Weights of a small image classifier: depths [2, 4, 2], 9.9 epochs.
Rows from block 5, named by matrix and row number. Rows with one number belong to one channel. Each number is 128 + 32 x the weight over its row's rms, rounded and kept within 0 to 255. All counts start at 0. Numbers have three digits each. After the name is the row's rms in percent of the matrix's.
# convs0: first 3x3 conv (model.blocks.5.convs.0.weight, 272x272x3x3), inputs 55-65, a 3x3 kernel for each
# convs1: second 3x3 conv (model.blocks.5.convs.1.weight, 272x272x3x3, transposed), outputs 55-65, a 3x3 kernel for each
convs0.203 098:068137145117150172108092156118105139103154166069106113164114050149106070163150136141156089165151109215172162051095129085084094115138104146171154150130145139123104185146096187158091155133097119095111111145141126133141127117054113118093125059086089078078173164140225183091166148100123141105131132118
convs0.204 098:101140131168141116169149111104109109102143158088119160037043072094059097113122116087149189100131154132114108148160171133162131122128127097107139072102095061085094105085114155096149152120172136122104141108096201131112093131124170160129145109039179198178170171133132156125137183172153120069129145120
convs0.205 098:086130134078106103134118065097098127113079047150136112165182139184166115166125129137118121091093129094115110215194177149127089090113080078079081198183094141151150144128168136120125084065101120110147167151131159117154096066049158090099160192172191176157126124107090111104055088121119105154130147082
convs0.206 096:131097079099096136101116128061082079097109116053099077126070118111131150117161118079092137098135182149113110145189147135147110180186149089097071099083076176094058130136137128097093102071056119135138089137179144113145136160101167138100113088093146119158178117164195122161125117119107096117124145172
convs0.207 105:170112083122084101101096112112112157094077123099086136120132155127134083147120092164175154187183145160134142151158146107147134116112163122144099146147102102129140149109109161131081139139102103116161100125114081098118181167122217155103164120088103110137082053099083121118200130145175123104135104047
convs0.208 099:131162093138155155113112171133163124122129153109081124116150094128145109109143180093076092137135146140198175107147138108117098087122094164125154148115133130087143133115068130124094183159136114118087128147132123158154125145153121127119105045069148101135187099122180187135094084128210104092216156108
convs0.209 091:174173113162209160117130157114116103119138132078103073161119126136162157089123121160111094091113161110170162120110145138080113121119061131158199105146125135161127156149122156198220161158130149141158155128121102082114081101145116136117151143082140133099140137108134076149155168119173157112118175158
convs0.210 105:165110140135126168098110124151181138098112111196200180118126037074111039094113054096146142084144139136129092152124149112080085109106096112123160092108145062084137071105149125135184154123170094169117136137067151086113140055073143073103161112101140143168116095128117127112105075151129122153163115157
convs0.211 104:091079101135148150164150152113107107131130172111113153109082096153128115133121102070104100048112127103091105135134111130151133079096151097111048082101100125106068137113127083073073142103087112139162160137130131129098120098089116121118101099145099106172114090143074151107075078134070127176099108111
convs0.212 100:117127126151127138171118106158125104150110108100071086136129117166168131190224148179148067162101067071104109191133114144076095125085110135092128156137107117107137118107099179114113186136123166142138152124174105105156144132122180135111106098106030112172047092118092145126087138121115146062119138078
convs0.213 110:115125123158130100130132073136155135167165144137132169142169142129137110088118105147180094161195124119137099149137102173151104137159126182205143170146195176116121169170106117118074131133072136142136118108098096105113195121135175138124142075141165139092139127072138089128224105034189107028184138082
convs0.214 098:139103124082140137049091117167154107123101099082090089128145158068112150091155199089123154111101098077094121110118107165182127167171084088112133083089096095049046136132115103091131089060127112118122154145111108095122141084127108084111131124096174135060179157132096135202135118094174201107164242143
convs0.215 100:187162163106130120113122104095080057182175126106122152152165125110109069147139073091123120145112105119100114127198122115149123096088137109111105105065123101065078099212161083152212142142148128085066201114112096082097133152129131116069103115130175173150103136124145148150144167175099110120171121211
convs0.216 091:118152159137155129132178168117121094119105083128182147083165151144205130130097065111138183157146150129148153124116143129140095099127124173132176099147109092086088136183159077098108115102110115139178128115105144144094136143140109137140099158173153147083111081033199156047079166146119173177121125129
convs0.217 099:189168113118139140114117197085095070091110116062076076098103131083131184106197144134129115126140166075077109107090119148104091175115063085140159148112154119102132110158179094094152133092085147125084133147069077129131083184178088140233125151225192107105157099069147133072129150139112107095122126168
convs0.218 097:090131139112140144139099131102099118149146164080136171070060062136122156155182167079144126080148152071159150099099118129127137143137116166124060137149124108149146069124157102127174131119143093113151117123134138129117172094132164101114165137134074113093140172128097170133025077100088111100127140201
convs0.219 102:155099102138127107172167169115123107132131101145153145137077130127149092119169173148135147152107128135087079088082104147144112171135103238170120153122083126119155155072094150121170117090110138156122147134151127137138096096109178222162140112081142136099118101103184122146103082097109101126132099044
convs0.220 100:073111127109117137116135101090143159117155179099099096128119109155132146146143135161150149159103133138119195089074110116115129217187181167110122192152093133157106121129118102111150055100135132122109081122096082122113136102116107092126151102140124116120158083055181187196130105109125097066098199215
convs0.221 101:107155158152179157174174154088101130091107133123100096136139109095124128112170107175156143147155152086088118168157183185143114109117097121137162142121122175181159141156112185178108206184126084111112152142139110113108167179185117096105100060116051061140137141200088038084095089153104026164131101168
convs0.222 112:103116071126142099104105124076078130062071131157130152217217124148113075133113079174168161119126161118133150144193161128124105062037056255243179204197166123168086097125103099108142091124169171127102147093115141134147132097128095073119139115116150122079143127118131138130149150141123159131181173128
convs0.223 094:167166154146141135131152135205199141143169177130118115096107178090152151139137069159110103176077058144105092118130128107113122135079093143117098107045064129115109135142128128125130107117121129074127093134134093126148140081115140067101094108168100115092118167109108154122125134086089114107162161163
convs0.224 090:151142158167125131154117092124164120142170140080107100147199120094135160108163139089111104126138128152148136049128093110112119144136145107089087149137102162192118129145157156138150141131145089064096114088083134113044100090127109127149105096128107123159113138196201230165047115135110073118186189100
convs0.225 094:131141157184170180127118095095094106051059070130128145115151109122134129211198232193173152094056093149124121111158137144175165187141138182174146112112122117123171143158123109120113092144153146144127088101111153187195120114123094095138120148149115129147107083101149173140112095063102186142120171185
convs0.226 098:136107127134111118184129078126152149111104101181182106166149104162124113088111112138124145120096125111076097127123116141101093100103074092084095096077130204199178184115127217144163145141184117124118090105148132159140162152070123140102096120120112081083139124109108075114106107117112121129080087141
convs0.227 097:149162133148157115151107099093090117118107114107123123144166139118144091089097106138127063187092090161087094146117122177105059175139113096100087084066082089068084156160193104151187105096131085125100119112143106123071098129158102142158106149082146186135136096116135095104166143137083068091101094083
convs0.228 102:171145118167176109119187150106088126151098171123093135166138110163145043141145091093074130102095143092139156185153121187172130181171116163108121136105116144114122064084152126120134136159155078105135113134141109120159130094138147083130131133168090067073079091098118110062104105167118030044172106085
convs0.229 104:140108113173149105117152150084087143167147141151161166177145162176118166130125101110083071158196134174179124112125164118142222159110103185147218160113151077075088218184140145137175163116222161099126182139173177137176109093098116112095153110064093094102132156123126113089127128145121127121121103082
convs0.230 101:160173191176168143136139125150149151169166115092084086112099203170147188066125119142159073128146081150120131155160149166141128137117094143126122150171138099088103104111077102116089129141125168140173150137164169157173113114116129074079168135107136152102096146127123159135141138169165147196183162160
convs0.231 106:105125073114153113125166124136134134105147134105151144065094144109093086156174111144148115170144097138143147079102169139131111129111123104085128140118134150124117102122084182154124183155133127150188175144130178169173137108134114109140132156149081070098092096088121116121096080105058062131104110102
convs0.232 088:121090115041108114083122128060066108069120156106135156128071117140110132153117149140103115125105114123154116148074176150097163160144245145173154160114142137133104113120125121117139134146147165119106144098091137135084119148107115144095107149132095071135135140134158084117129123127212119160230131088
convs0.233 094:118072103095077171088105139127116143134159161119094170139128148130136160147112102102115105098142163151184173126126164102130141103146133096096076124132155136108132101093186137106164148145121098110178109133134083154173134140151109145115107132113120105088070093124084060090105125105147186116160080097
convs0.234 105:129115135128143121148110126122141101220159116143131093165180121146143084088098039107170184130155153112115154122102069060066049090137125196149120206178097159162107126095127153145161194219189125108109106106128129135191149157151131111170099124206133159134142137131127128175146170141126123127158125140
convs0.235 097:146112087148137126143070141177181195145155199143120101082114146087053122055062095168110153113127142123140100087071088040043110144120094143133134113142167152125118131102090140103120142145140134131135081097093126122123105163109135181170162138176188153162132128099173155137162125132124087115192137161
convs0.236 099:136129120109131097132094073205111089156059053214152087126174123106150120099136139149128126128153160128180170137126111120153117119138100076107123141107129179128104156134148134113088152112047129152133135142101160143137098121154067128208093150147125047134099034134091070115140121144180113143145106107
convs0.237 100:140128128105176176093171185195183152163158104102125105141133092086127147096071118155135148095123123045086118057138164013075129070104125131159165060066060074073116129125142107152197103107188131121094119127110112088123083125136133115127084076112119088136139117112118128162177134171126112123123149133
convs0.238 112:071105120084144140093159129109090081114059052177147111210197183131144157079111125113122103090145127101095080218175124185167174177140131176154150131095111054116124101111099130138150092112136082107132127124139157147086119144155106125154124114137061063069116104098102108096141166147170172179054112167
convs0.239 103:125137166140137125194129074147140144121103098132121156187115105142114150179136132158111128095068125094090120150168155115130103140141085170181200126120187204160064113097144138097126143111128175110116116100095166156168124136170087114138151127138179099082137123086137153116111148089135184255096123180
convs0.240 097:150157146139106119137118128117134121064116113105113098115191152125144150063092120165143162174199186121130127120181145156168142148166150166102100163107084166127103221202223187182178152077077145157184118122161125101119191133106118114075099124087162113095149057092130161146105138133137168137165180194
convs0.241 106:132134144149202195115137159128142173097082097077111129141106062091150136133146180127124145183131114194128079049068039043061064172197197170162138087123135083084096157171222141127195072037105167139113188153136156155128166126113148175200163148143079109093120135123144148150090123135094105136123096095
convs0.242 106:086134124173165159143136159113130103166153140149162138239144131195131146184111083213156138191136131130126145170169168083172167123146151180114091221171128176161131103127133114097144121125136104091157147114120156100123160114083118107085120084127210160114163151086087127087146107123154096105143145068
convs0.243 102:167140110197167108136142136143166081094121108159107087108133149129109136100084131155128148139149179165126115095124130123120043152104051185167141093084095119086087165166147141136140142105116161118153143152131154153104115086084078090093106128120134117119116103124127130124095149119125148138148141140
convs0.244 094:061121132155104129183158115147134120168121105143139100143147109134132164144159168128113161139151153157186172053086104077137150099167126193192155181182144147096119135163160134148121075142157079138119120127145113140136166151084129102127047084165085066176155069177109099079086115137110146137145102077
convs0.245 100:149149131163195191145127168129106103211145138194167140095129222099094179108114131110095089138122130155154123146125093079117101102152106089102160089128129037085102156156162164170150133165139104112179124141129118118088142142148186182124131123089123133145128126114176147113139142082103110026062148076
convs0.246 098:172172101158140140132109157181133093166107100130123108135175160107127124139104120109127143134150176117125149041116164100143193106113161145151171105165136116124138125102133144139170147157155158153122140157100104128157136137085121118066090137108092111174071092121096081158126184108090149094114114092
convs0.247 101:158155159067121135098141119090107120076064113041040057144158158139138164047096147148153126132093039122098087097096062092088103152176172094105104124119141170145165133138145116128109081101079097163106122127098118112170062108101043059097116076151111170164124145187086115141107087087063082118140134177
convs0.248 098:100147187093116191072103151161104106180162132105148190105119130148175169130141168136124129124118121092129125108088141138108123105087077118099065140119138191177212146122124136153135106119164141137124169165133104147166124125130124108115145156125131102194104041120143093094104117109137095148131132097
convs0.249 105:192122103196137107100178112131119130105104132143113088113126150088114146126149127084077134102103125136081075131146121156145107142181169093135213115075166162096102109093082123143078137161113096102194071068132098114117075124121107148148114112122144109146156124152131132121112128146127174160109121194
convs0.250 100:148146124133127130142106127118153131051122151114149183148135115105088093118084131141150194124105156073117185153126158163165186239245204179175166143123127093121124144144110156136112101107094144105115099101103138090159161143068119083025123075064158138153117113118136122108131121088125123055137119088
convs0.251 105:126131128135149190142117135101082140056084140052094102168161132162165162125109080069101124103099117108099105125129142104081076084082077122143131122129128096153141162135163123135136128092087126135132104095109106108111204217188133167183083099096140128165100136168094104124136141158116101130069057040
convs0.252 097:137120111157166131096107111081097101132100061108089042080136166095155153044079111081114120178193168127133107112121143117122111126116111127101096135078063140139123130155136147126135155094104108111138135127147138144134070097144123166145128138122163128137130144121081089084169115119184133083095085123
convs0.253 093:153138160134109122150163126127124144175193150067110123106119139104111160167133172110101074108132095159190136133107138143091076199163103118103103152081068152109071124119107146131130150142145072120142136132085155136099121109115109136103107101087187122088182123100176174137132060130165088068083037109
convs0.254 095:098133145126068090161119121126134131141131122104158123157102105147115057163126072153129129149155174104120146166127139161137129107099094061092111067071104163150107152152116114161148140155114137147131120127144130122110138113120149139078121097104171076107124080133119091137150100123140072092089111147
convs0.255 108:075115115158160186142152203136168164069090136128119129106116133102141190127157169112168157151213177207186151114109173120147166124125103090072082112146132060153166169174110154162131120118084137135126150139148099126093128131087126179150168164160098145142076088126110086126116071047130130077105103151
convs0.256 100:157154094180161093217157127113075078171127128120152184119095092125092121106140110117139186144133151169121126136145134091123175075094182122066054105118111114071113175158109180114089147115098060115144102129130109150136094152213109099174117105073149081043125090087114091119170188094131145121185128153
convs0.257 096:134133150120082090087088095140107122116110116117118116069094117111087085158116169132122121121135163144138139141121105165151123180140111131088073202157122075120143142096140123089175068061114083127158094116142110125124076118134127103149180138218146146133153168157119106098083111116090107141136106146
convs0.258 099:141115093141106129143135134145159153109130094120167117114106100112150123157170130075067079098097101119110097164126135173153119117117108085099092123109136152101112150154100152138061143150120122111118122121133156104110147129100118111130103137120104073081146112192165134104136123106120186187156142107
convs0.259 098:085089076157143109188201191120104082161157180111136181128104110161136134157118096139165148144206117110115109180171153161148111095106109169099089164196200149086167152161142104122160142124120072079132127116108149121156098149073134140072113188182133120076181134064080098114107151170083091071085166157
convs0.260 095:157100148135116125086106078201167140159150141163129101146184127126129080098128072094110117110138133146130133148160123085117128170150148116140119193137108125144125108127111131132115163137143138125159129143196170183172187153071187143109150130152040102126121151097139129109076152119149150122109080156
convs0.261 101:141135076082121084066110117108071101156108105183120065168091143129092201158172173146153101104066106093098159140128113130127085101091087038116152087105136169161122078094107131146186151161207139117123118107102123149153100112058127140074093180213152101055118139090041133180160172126162222137116167197
convs0.262 092:182156165160149162133154121175156124189184168143134142130108126199162130145078078094119088103128144076091077116147125109106110062116107167155117142125134117116038138123135144165142132149155113100089153100093132103116106152160139170185124150160170150134101112119084107108115099147178114119131112127
convs0.263 096:115155160118118180093144135113095112069085110085045079111116118075089115099121148120105103140122108083066088128104137149143149192118104111148136181201217136162137097124148112132151125137151139112173141134153101120100160170150135147098187139068139157115167092095122142142170105129176123099123133143
convs0.264 094:135120087148085079093069135104150174120093123133097127162124165214188139149180124101098106125121136170128110152134136049075112099102118186150154160104099117061168144153128161165168152134151126114120097109112108130136097109112133126130124144164104114113082092116162167150091094092162157137145142200
convs0.265 111:124125182131132162098127151100120136126135165132118156181083106161133160183140153150147172155168184134146126164144110183184155185186193126131165142166167065128134160166166149133101138115051069100121070107108141125114079080115140123131133147151139137199121125141165105091143109146227175174155154134
convs0.266 098:119128133094120104103166113162192182132152146175191172176149185181130146131047064110088073155148113127131137095112135142146135121154151132150127161156121152127066136136111116104099095112165131116114128099112105108118099137116104137066149095042112110053101132119072105106080132137093111111086082065
convs0.267 105:185165135153133081113119095121129094127140111144176162105103074111160142112173146152165154166167164076097136175229196110103145094091092185182112132186203109186251144125147118123108130186147160163140137143125124120119082100135108090104130127132153168163095120165099144185145152149100153099067123156
convs0.268 098:095073141167137101176153108128124140085090100109111093082093119106090123182156118134137132170140095093067076115121121183123086207165133133121133156148212136138152175155102163153131096134114098127106124133123105085119092120154109143136114139107199145104160160142072096138113161155174146130134141150
convs0.269 095:109060094125116176153151134147104125119094087102075111144119166110108116137085098156119111204205154173089112108104072178172126130154092095068119111119074082067111159122152146131184188137107110087147142102142158141151168107095115084142149106174115111133082100136073125116068132167134170173125151171
convs1.203 096:131142131099112100137150156108126151127107122189175107102155186064132182048133121130138132129173164096149145121112110123093106104102098079108142098055115062084079085081082102079090116094111127124154136115140110137131147173156078104133079130164125155146129147107084103112055110106123171128241222184
convs1.204 094:141101087106097056171103087159130145183181172142159127134135163110131138106122066112081034160149096154117057132116085111131181117137196117114160089078092134121119149152142110145174071093136169134110112077102130120147090143129099116134103140128119148110113138171084123191131091128106116122209168176
convs1.205 104:121118081101110131126121149108071080098085081174130115122146150133108106150161111190185117121113054110095095114094087168115090157092058085109106097139205085121174154115066148127113172136159129170177147191173176144115126159155113136099121088075114065108168059079194152134130126161111131149146147147
convs1.206 089:140118127134143137106136166087094053098096084180157146093132130109142155103135125228185175153107098126140120137069104139098084141082055151163156080123136101091145147077063128106107150117083163158132167149141132145142124153166094134161106138133118096047169108115210169156071090081091105119121123096
convs1.207 103:086164103135161107129154135140150120182145147199153162124088112136108125154113160156147165168145168183182188108082119110072087106081088078179153042135102109101077174145116192170167180186225087108134046096132087146144145160114089113094092092121163167167142129123140124127134117135121109132154146181
convs1.208 103:118118062157157114117139133119118104104119122133107102162156157114098084147174169097137129096108124067117150129158169094105134075056109163172165148183141118149108083138163049067101096137125183156170145104095122098138136126098109118094125133142103151104134130123143197142110152132165132157150166124
convs1.209 082:154147102085076093100086105162146173132123135110128148124173103118146117087144110133133045205169133142125123174205176132126100146142067115089127128127115158117102120144122087131099124187146206187160195169115167115094143155129095069099128138140186143134094095111129109155185109096173153103138113150
convs1.210 099:098098072088099108105117117064097103107095092125129123083124111101107108131133185102118111117081081122086056186170140131171131100189176090142135134135123152172159065109127111118130150120107060105158029142155092162146131137117118090112067103117148168126172141082084161142109117136111072096115095127
convs1.211 099:114073106091097096096122152162194192127135148102125123098204163059106096089082064101139082105094076175182121198154165185150149110083126131145187153142155131130127116047069110049055147089071121100101106111108171199193112116128152132091132105103126141133129134087133159090092131148167177187177190188
convs1.212 095:143178168112133137136119093168124116129121070109069074161169122152193174145182145112094120095144168080122113097111140126132162109136147168101117119125103128087101115129150107115152109125139069110139119157119114077083187152155118126169084168143091097109138149140156152151189199215156209200158156183
convs1.213 116:147115158149116167137095174130148128118137137091114112147164156129125115151141092103139157128143154151135097077072053042046091068113175121139084197186104217229102125214198116180154128167196130140142121115102134132137098080142124109100183135140149168143137175127105109125144100118149119114140115135
convs1.214 095:105109101095121134133148109120117088137138126106141123145114095143141104135166133122113164090062105090109117159153125094112097149136152072067091097111093097122130105104095087089055149097055132144157123139143109113118119117131110138120129120117148160168140112104157162151157173162092147142050157160
convs1.215 098:176174142089083071105128154149160163123125116103118103126128170095140107077108108108171133105134135134150101185153115140174161209198196101093110089100117120134119098181148088160125092151129142132114170150129144162125158177180137158150155113131137151174092142116188190183125076093065079143084085093
convs1.216 079:078156162049089114120094058175157150179151126098083111112081059082078069121123087084121153175196174163203136106117116119086102172148133149141149111106100159111129137134124156147154091062066081084076061084124153126110160209198140150134135069160059105111124155111119179149117146115115120137140147140
convs1.217 097:162171132167152154098055105113076102125108153074097126141177130120123104119130100094111000188125034190196091129169238133132162079067073135130143115074084116087066156120101183143070237182103136125107130126125173150148115130127109146174064099167117121137097114152107127169188210151127157138087128128
convs1.218 094:069073092091103111091112113130117087134117085140102060069111111093123124127181131108126136128126157122104141146153126126128130109087117109108106102159150123153125188142144141105143119125150089100150134131159212150145149164128120157127125181196168147146162128119193101110099134185093111102135144076
convs1.219 098:103117139137133146138154161153151152088097105078105099105101139096098113121095138137175082177179140112168111176136144106127098115094100158142111142145127129156134156155127124109094131098082097050111081106157139149163095145176131121142173178191101130200160164139090088096124129151119119145133111117
convs1.220 095:083106103056097121130135147100113091147173122121138172102131101203171174126129129116121123103121110144101101127137145124095100135112122120145133090133171049065155123145209104082117088076089123122155088113123082090107122137091117102095073064088196174160139134147127117054152142101124132115151120104
convs1.221 104:129153120137135138113124124074059081102093090139134129141138112125108117120120109138129098124117089183145127156147153118120153155107107129097079122153131112125140095112177097085160119106167107105146119169140105122098137109106193166190082135158070137136104123126126122118110105151128118138078067069
convs1.222 107:136167143136138123120083110174149096176127104094108130148155129158184195164177115147101084169154119210168111140156133117108089113149089175126081165139081120121092111151149098106122116097091082134142119133097106107037147209222193192172164145119106133126126142181097160129155155147138105163128130126
convs1.223 088:015055064111087117103106097143097099182199158092143138132185124087146111087112125175160134111109042117180113110083075127114132134144174100136121077125131109123162121138151125149183146127137153117139095085085101113111149088112115079132161129159155123113126129105120144117078138139138156103045132184
convs1.224 085:141130075130126094096104093127133136129139151142164158131214121128179111127164121170164163172108063144111057132140137130134119109116123090092125108073105086076120073104110093080089127077092171129117120109090124129113126095132123101100139088106158144123119108098135148111126094138114128182116133180
convs1.225 095:113113096128121117163136129125136118137144132084103109100124158136120105164187180116142122104113102174219152131128141073092103103111099101120110089074085147191173121113091145134136118106117089105109127102108104127128086112100146127117130115137082084154161170202142144131196202169115160157117112089
convs1.226 098:130088119150103063156134108128165199098124148083092126114117121114113090130140105114082091133099078151115110080110100084104096120127147167205200142163213119141150109076146127110139158091105091146112051127098091107119156092073119135095173163154137105148108092104146154103142052033180140068175150139
convs1.227 106:136133134147118122131121133111102117122090073173106111135111127125111109086091046104126150138129143139131129114144097092072041060089054121126073125131120130161177131083097155108144146163202170162162111106109108112098168151173120144163073128130144096081145086066144111064101095115097111092100113119
convs1.228 118:157116141151138173164165184161114100116104114083095114072108102103141114143145116151146156147119153123154100170237200169179128148112126137132081161133080185138087149150142139136132168171195157163103089165092080110128087088125090057103073092140155164048174182102135123128136133168128107137106121077
convs1.229 102:151178186167159128133129115102074061152122096152158124116127138089086119107086145117126088125162110093144145131104118126096082152158112110107108083121102088120136174182124200199102167221165090142156180140156144184114123131154117121123066082100151115139128137125109139132122106141144110130129118149
convs1.230 090:143116147170157144133111108145123124183188154139141114140122153138171168135147149103081041149153080151153136173154167168135144203125106161133103142095098164170169156151140125085121122115147084080103091114083097118152205157152144140179123179169133130110121110123158135115176159122163195110146172143
convs1.231 099:080116124113124147143161179121092027094149083111135128084111168130144135118134140183179135185165135135140149117126115124167155110101108124119168169080139137140146136112157108125169119079093166230146145172098089077068111102089100102119086112082125118109163175155175147095092114111124120108148135128
convs1.232 098:115094090093072087089057097122111140112126132137131133114149145157125137161142142131114120119101117089112086123087130096100112080103129134112060134143080129102096185148124132133133100122105161139076146136079140165085163151072115170094118151105154130198144133166212153189142103126175114088163114074
convs1.233 080:206153107193155115140159099153121133092109125116141137124129179119139201071133178134098067150121125095166156081097104080096113104095096057109099146135097159115075129145189125122107148149127106163089114190111180177107076125120128144128113116135100106142110148134053114072138138151119151115130148102
convs1.234 103:141148086169119127163138135110105084147092101096104117108118109099160149146174160117109111116135124127150139096142159112089092133108087171145099155139116182140137125166138139144113151125119169115083134113114130109142156129080166163059205147069119162160121124126158184160162179130133151143132140110
convs1.235 104:159146172157175184140129127160145175161160181152168134151096075144111073104082107145146151120109086112092126097118178108120154099092136059102136103136151080128161121129135106069066116103119102081076155141119069079094110112119138128133140117099139137141126140137144113090091055086104119107122125140
convs1.236 103:087143153093129144084143130197128160107110090087082064114126105148130117150131149134116113135101153167123132132166131135131140135134104162124113164122096157160093126108096120110090084109139131168148057148112091130115156164170136134109141127108117142115112112116070132170129119105150153178125114151
convs1.237 106:129145179136145168165146173146120092154158099102118127127124087109096079119090061099102101164182128188191160079116142115139175094097082099117152120143114209195158152135077157170131155198163111156137098152136181117099095109122102144145113132175116121128058121142072099142147154141162173144097120173
convs1.238 126:137152134125158191160169197144132138193165109156167120152163127164193090174173075090097121109104093140154078105166154150161184184165154173119130186123096207119096156174160159182136138154098169148104142113093144156116161160134174151144158102077132123136120104151096110105131140146170142167161105117
convs1.239 110:142133137117154164135165142216153113151134147145135131145127151165154173104168151151161130135146094174162117157130172135122161151130117106053063174093090227203121174137125148163184112137150101142197136139138162131072114103128092104121119128178107123138143129159111108085166133130132145078100116075
convs1.240 093:144156165098124116194177158136105127136133134120102090103118140081097096109134128095130142134141141175137114186152137132118110149121120166122119093102100096113129142124094147120110104091135132143127091172137092123144109109115085084089075091095160178189128114122185164153057066076084105129115112142
convs1.241 108:163149137180164166192222196079126099132113074158128100077124156091136141069127113132100033131079043035068062190166169175170169120095078151148185162154123156142113186171149103098064145122049164156158111107122139136127080116094071127108104176137124145157131167186139165186131155120148157187156126141
convs1.242 121:126091189128119173165162121180203143143151140118125135075126099109163134150202181137138123135125127099126091229183147170113121106086164172176130157246199104189218140133172149124140149144178165109115109121107058102086173135131120083133094124179114126112064092119117163140138171213153146158129106089
convs1.243 097:115142141093106147081104157088093082113109100174173174121076086116094120108047109139119106166145146192211171162185128096110082100114117165102099156147068114168102216192127154144096141144120062079109112171189168243200142151160085097117092103117119188214100166155127150129083098102108098105133140174
convs1.244 094:098132169114097092118103087104151157177205154177219142112193108097094137077126142133154179165155131175141143072019092075068127096107157129114114166174162154194185094146152082127151114107130099096140134172159119207158123111051080066035123114131100131133078106184134132151146105162154106215147092166
convs1.245 100:163161146109147093163162143176115104172154146151125114124111128110115123081100141081097134093097115065093104142117110075078133117133182100110133094049094140122143095087071109129107066117118126124139133115135141135154164182146139152156139153141153153146142147153115155167080108143106178154195208193
convs1.246 095:109158070137178100136161128095059077110096045174152088081079118145078140126082169115095126120098082085142109128161150113147100098112071086064130133115164178171198067120109127192160145166172126168157134174100097123123140110161139143238112118198083097071065091101137161171083087130151129127155102154
convs1.247 097:096139147122188184094142119117125131104088123161158167095134089100120103036093157152118057151166139108114099191190218186164152103059112159187162057086149076072129172142187121146166090100136152126115134088097123094091126111126061103124046059088147120064157120099162087101172186218113113150128107129
convs1.248 091:107122126106124129086085062122158154098121182090102142109128130119120121178178148117112137153113133096092139082115075115122106203176185125161175112114155101120168113125160128119114089124118198155105190170132104131107160119152129127137088151130117153138127119121128083110147144138128086071210156084
convs1.249 118:170143112160164190140144178134134149131118090097119133136149171124167143166131153088150134047106106121163127159147149145168134059092087065103111162114101159209161117148177118191198093145172118144133097145146084136124078087126072124107102125122183201112144165174150090083092074082121117085101091158
convs1.250 106:104104066165147106109138150079076058115106102150164149100138184121102120114084164084143130108105075147163130142104104065107099070081102135109094155139093163151107113117105128128126154137119072092155087143171086150158105138123116139121081142094161132137165153092090073054179206158122121072082099064
convs1.251 102:128159210113119165048059099157123115179179149150178137104069083120097098147127132068098127103120104127179168144174200103081104139105065111132155110128118123111135102106066111131091154134085134147155125124117101106076149154160119153130122161132107117120123111117133123143107135112125113134131173222
convs1.252 096:116119116124144134126132139138113077105118099065090074115123095130181145155118050139169068109197154096081042082084074108116097131115057146111084133107148148117104132138110108155150110100129186190143125133106152124137170157114176111112175153108119121166150129145092077062098073102087085125092076092
convs1.253 102:145122132127120122115086079123121136184177155169130122154120103107084105131089089137094125112082102116099153062086152037074138088111137082138177036080103075112124055096102097093117127117161136122106116117083097142131149115093130125122148159163117121120126135103115108060052101111077101125136177135
convs1.254 100:108133093117147125123124091159162143149132093165156122148130143134169146167162116165169113191192136132108024112065069105098125161141165180163142136110140147131123155112121140088130120055115147175165078088144110134124170111065162127068166136122109171239090100130121165204084139106069133107139152141
convs1.255 105:116149176115139154204153143083096145090097114118125109184165114150149113100119146156175134084119141101108108128143127137118127132136152142159112111112126129120142122132110123131112131125121156142112140105149111095162152158159159145136119129151088046119152146110172160109081097158106092112128102085
convs1.256 098:084120143102114119123126120149158098134135106124148130091152152108115091124101110166202097162179155180189156120128119107089122108063076116105126074078084075067079117099097124099083142133115107138087157167119135152132161149116132147141082062114119069097166155159155123165150132064133170062121133078
convs1.257 098:104136111081112107135164098085089099098133166121113126142092121088089130149119128033116177132111165152135144193125110140141119092113105131138130134165111124140102085024068147094156157149186149110138151159183123115105177182166105091156118108151120127155100100109112140149080137133120124101073103154
convs1.258 119:076074039128145149091093085101080049127116114171167150114114121174157159102078109187183180124127126067087115087109119166144141163137116118104111137106117078067070104109126124131143120131123093104123082097127116125131064105119129169178045094137105084077198144165090116113125113091142144146102103105
convs1.259 113:098078114082128137131128134130127116119106119056102090137124118128147194095121129123137083132143139132118128124104148131121123098110111143109110145132150147059050169174131173119128172117154109102177083094111143150142071090103130118135127128141175174128130105171056119134134124119140110139119121129
convs1.260 092:115084060143139122133113072137144083118102022143111100104151142094150142082215182098143142075105104146182141113142147105131131108151157101104154111103141188169152137084109133127120165143138129193138178201174088107106124117144131172174111142143132162157179164114179108101114133142191188154153148147
convs1.261 099:092075074113127142121107143146131087131097077170139140173062154205098173149108151129140193120078163132129143104081105113102098118098067139107128160074048152102065121141072141134096173186146102086134089099126076067075170251239104169181056149228140154115110136158161154120164193141066143181089113116
convs1.262 092:109106098153147132103132094183160101105121077165144165107137115161142121100116076145172153114083104105109056071139146177182165149105079101101127088097123090123154109145119132142142119094137128140090164152150137150136140135159110098137123120128131117080130165116125134125109085083164143148109110122
convs1.263 090:178166161138173155134131168139163158146149161181139164145133162179160171139121112114134131146129109110133135101113118128180192161164133157162172113142163068119100139113097098128107133142129128121130203139134183139172079070090108123157156135132114112103111114115162188155088141157158168182159147119
convs1.264 093:108112178110130182071092150151168134204168139175190149213142073161169136060082133160171086114128090130151166129107089179142178132144133100083103135133143231174084118061083170117163123139166097167173106086108108094111115137132150163164092129165172163115187167095113160153105113176147113158170160160
convs1.265 115:096154188125146171106117126185167143191167148117084111128135199103100166134114146079082123130127156195145116161205225078146175101140108133117098162134130161153126158133106179144112164125107114109084186131120148137124113080054156119128139156117137122140181119152218152187117154102124140077120128111
convs1.266 103:096092142104110151140146165125099089155146143167154176173103127084091136088105130113126134102143161111138115114113125108085125181145165118115103100171211113140214092080139133095121162131125188178159161122144144070121166192200144146120151163149147157134145151106138120111145149128122083098128137152
convs1.267 107:114143173126136159117105082176185202147174248103124180173162142149168153072104092141094086148124130117049077083117127124092064169166158177142140145139165153099133133121125165106085135083075134097088152136148096111113145115111070106118163135120154166171133082063135122100137097120124026016169123035
convs1.268 098:115122174168189184130163211101139240088083154132109102108102110144169181106133120126131131104074088150138130151172182116121174116109152137188203157190195095122156135166159069103130067087109101108115039100123081107125143132129127142108094102106159149135166179169128064095118096139162143111152090054
convs1.269 088:103139103056128095100109113128180178126126119139092088141130134123109164101087094149125185124136170139125135170197140099135072108135090121091056078112092090109086110128154119144181108122192117152177150150165115084123132126172064103146116138166146166135103142169125159127099156064074144124109099043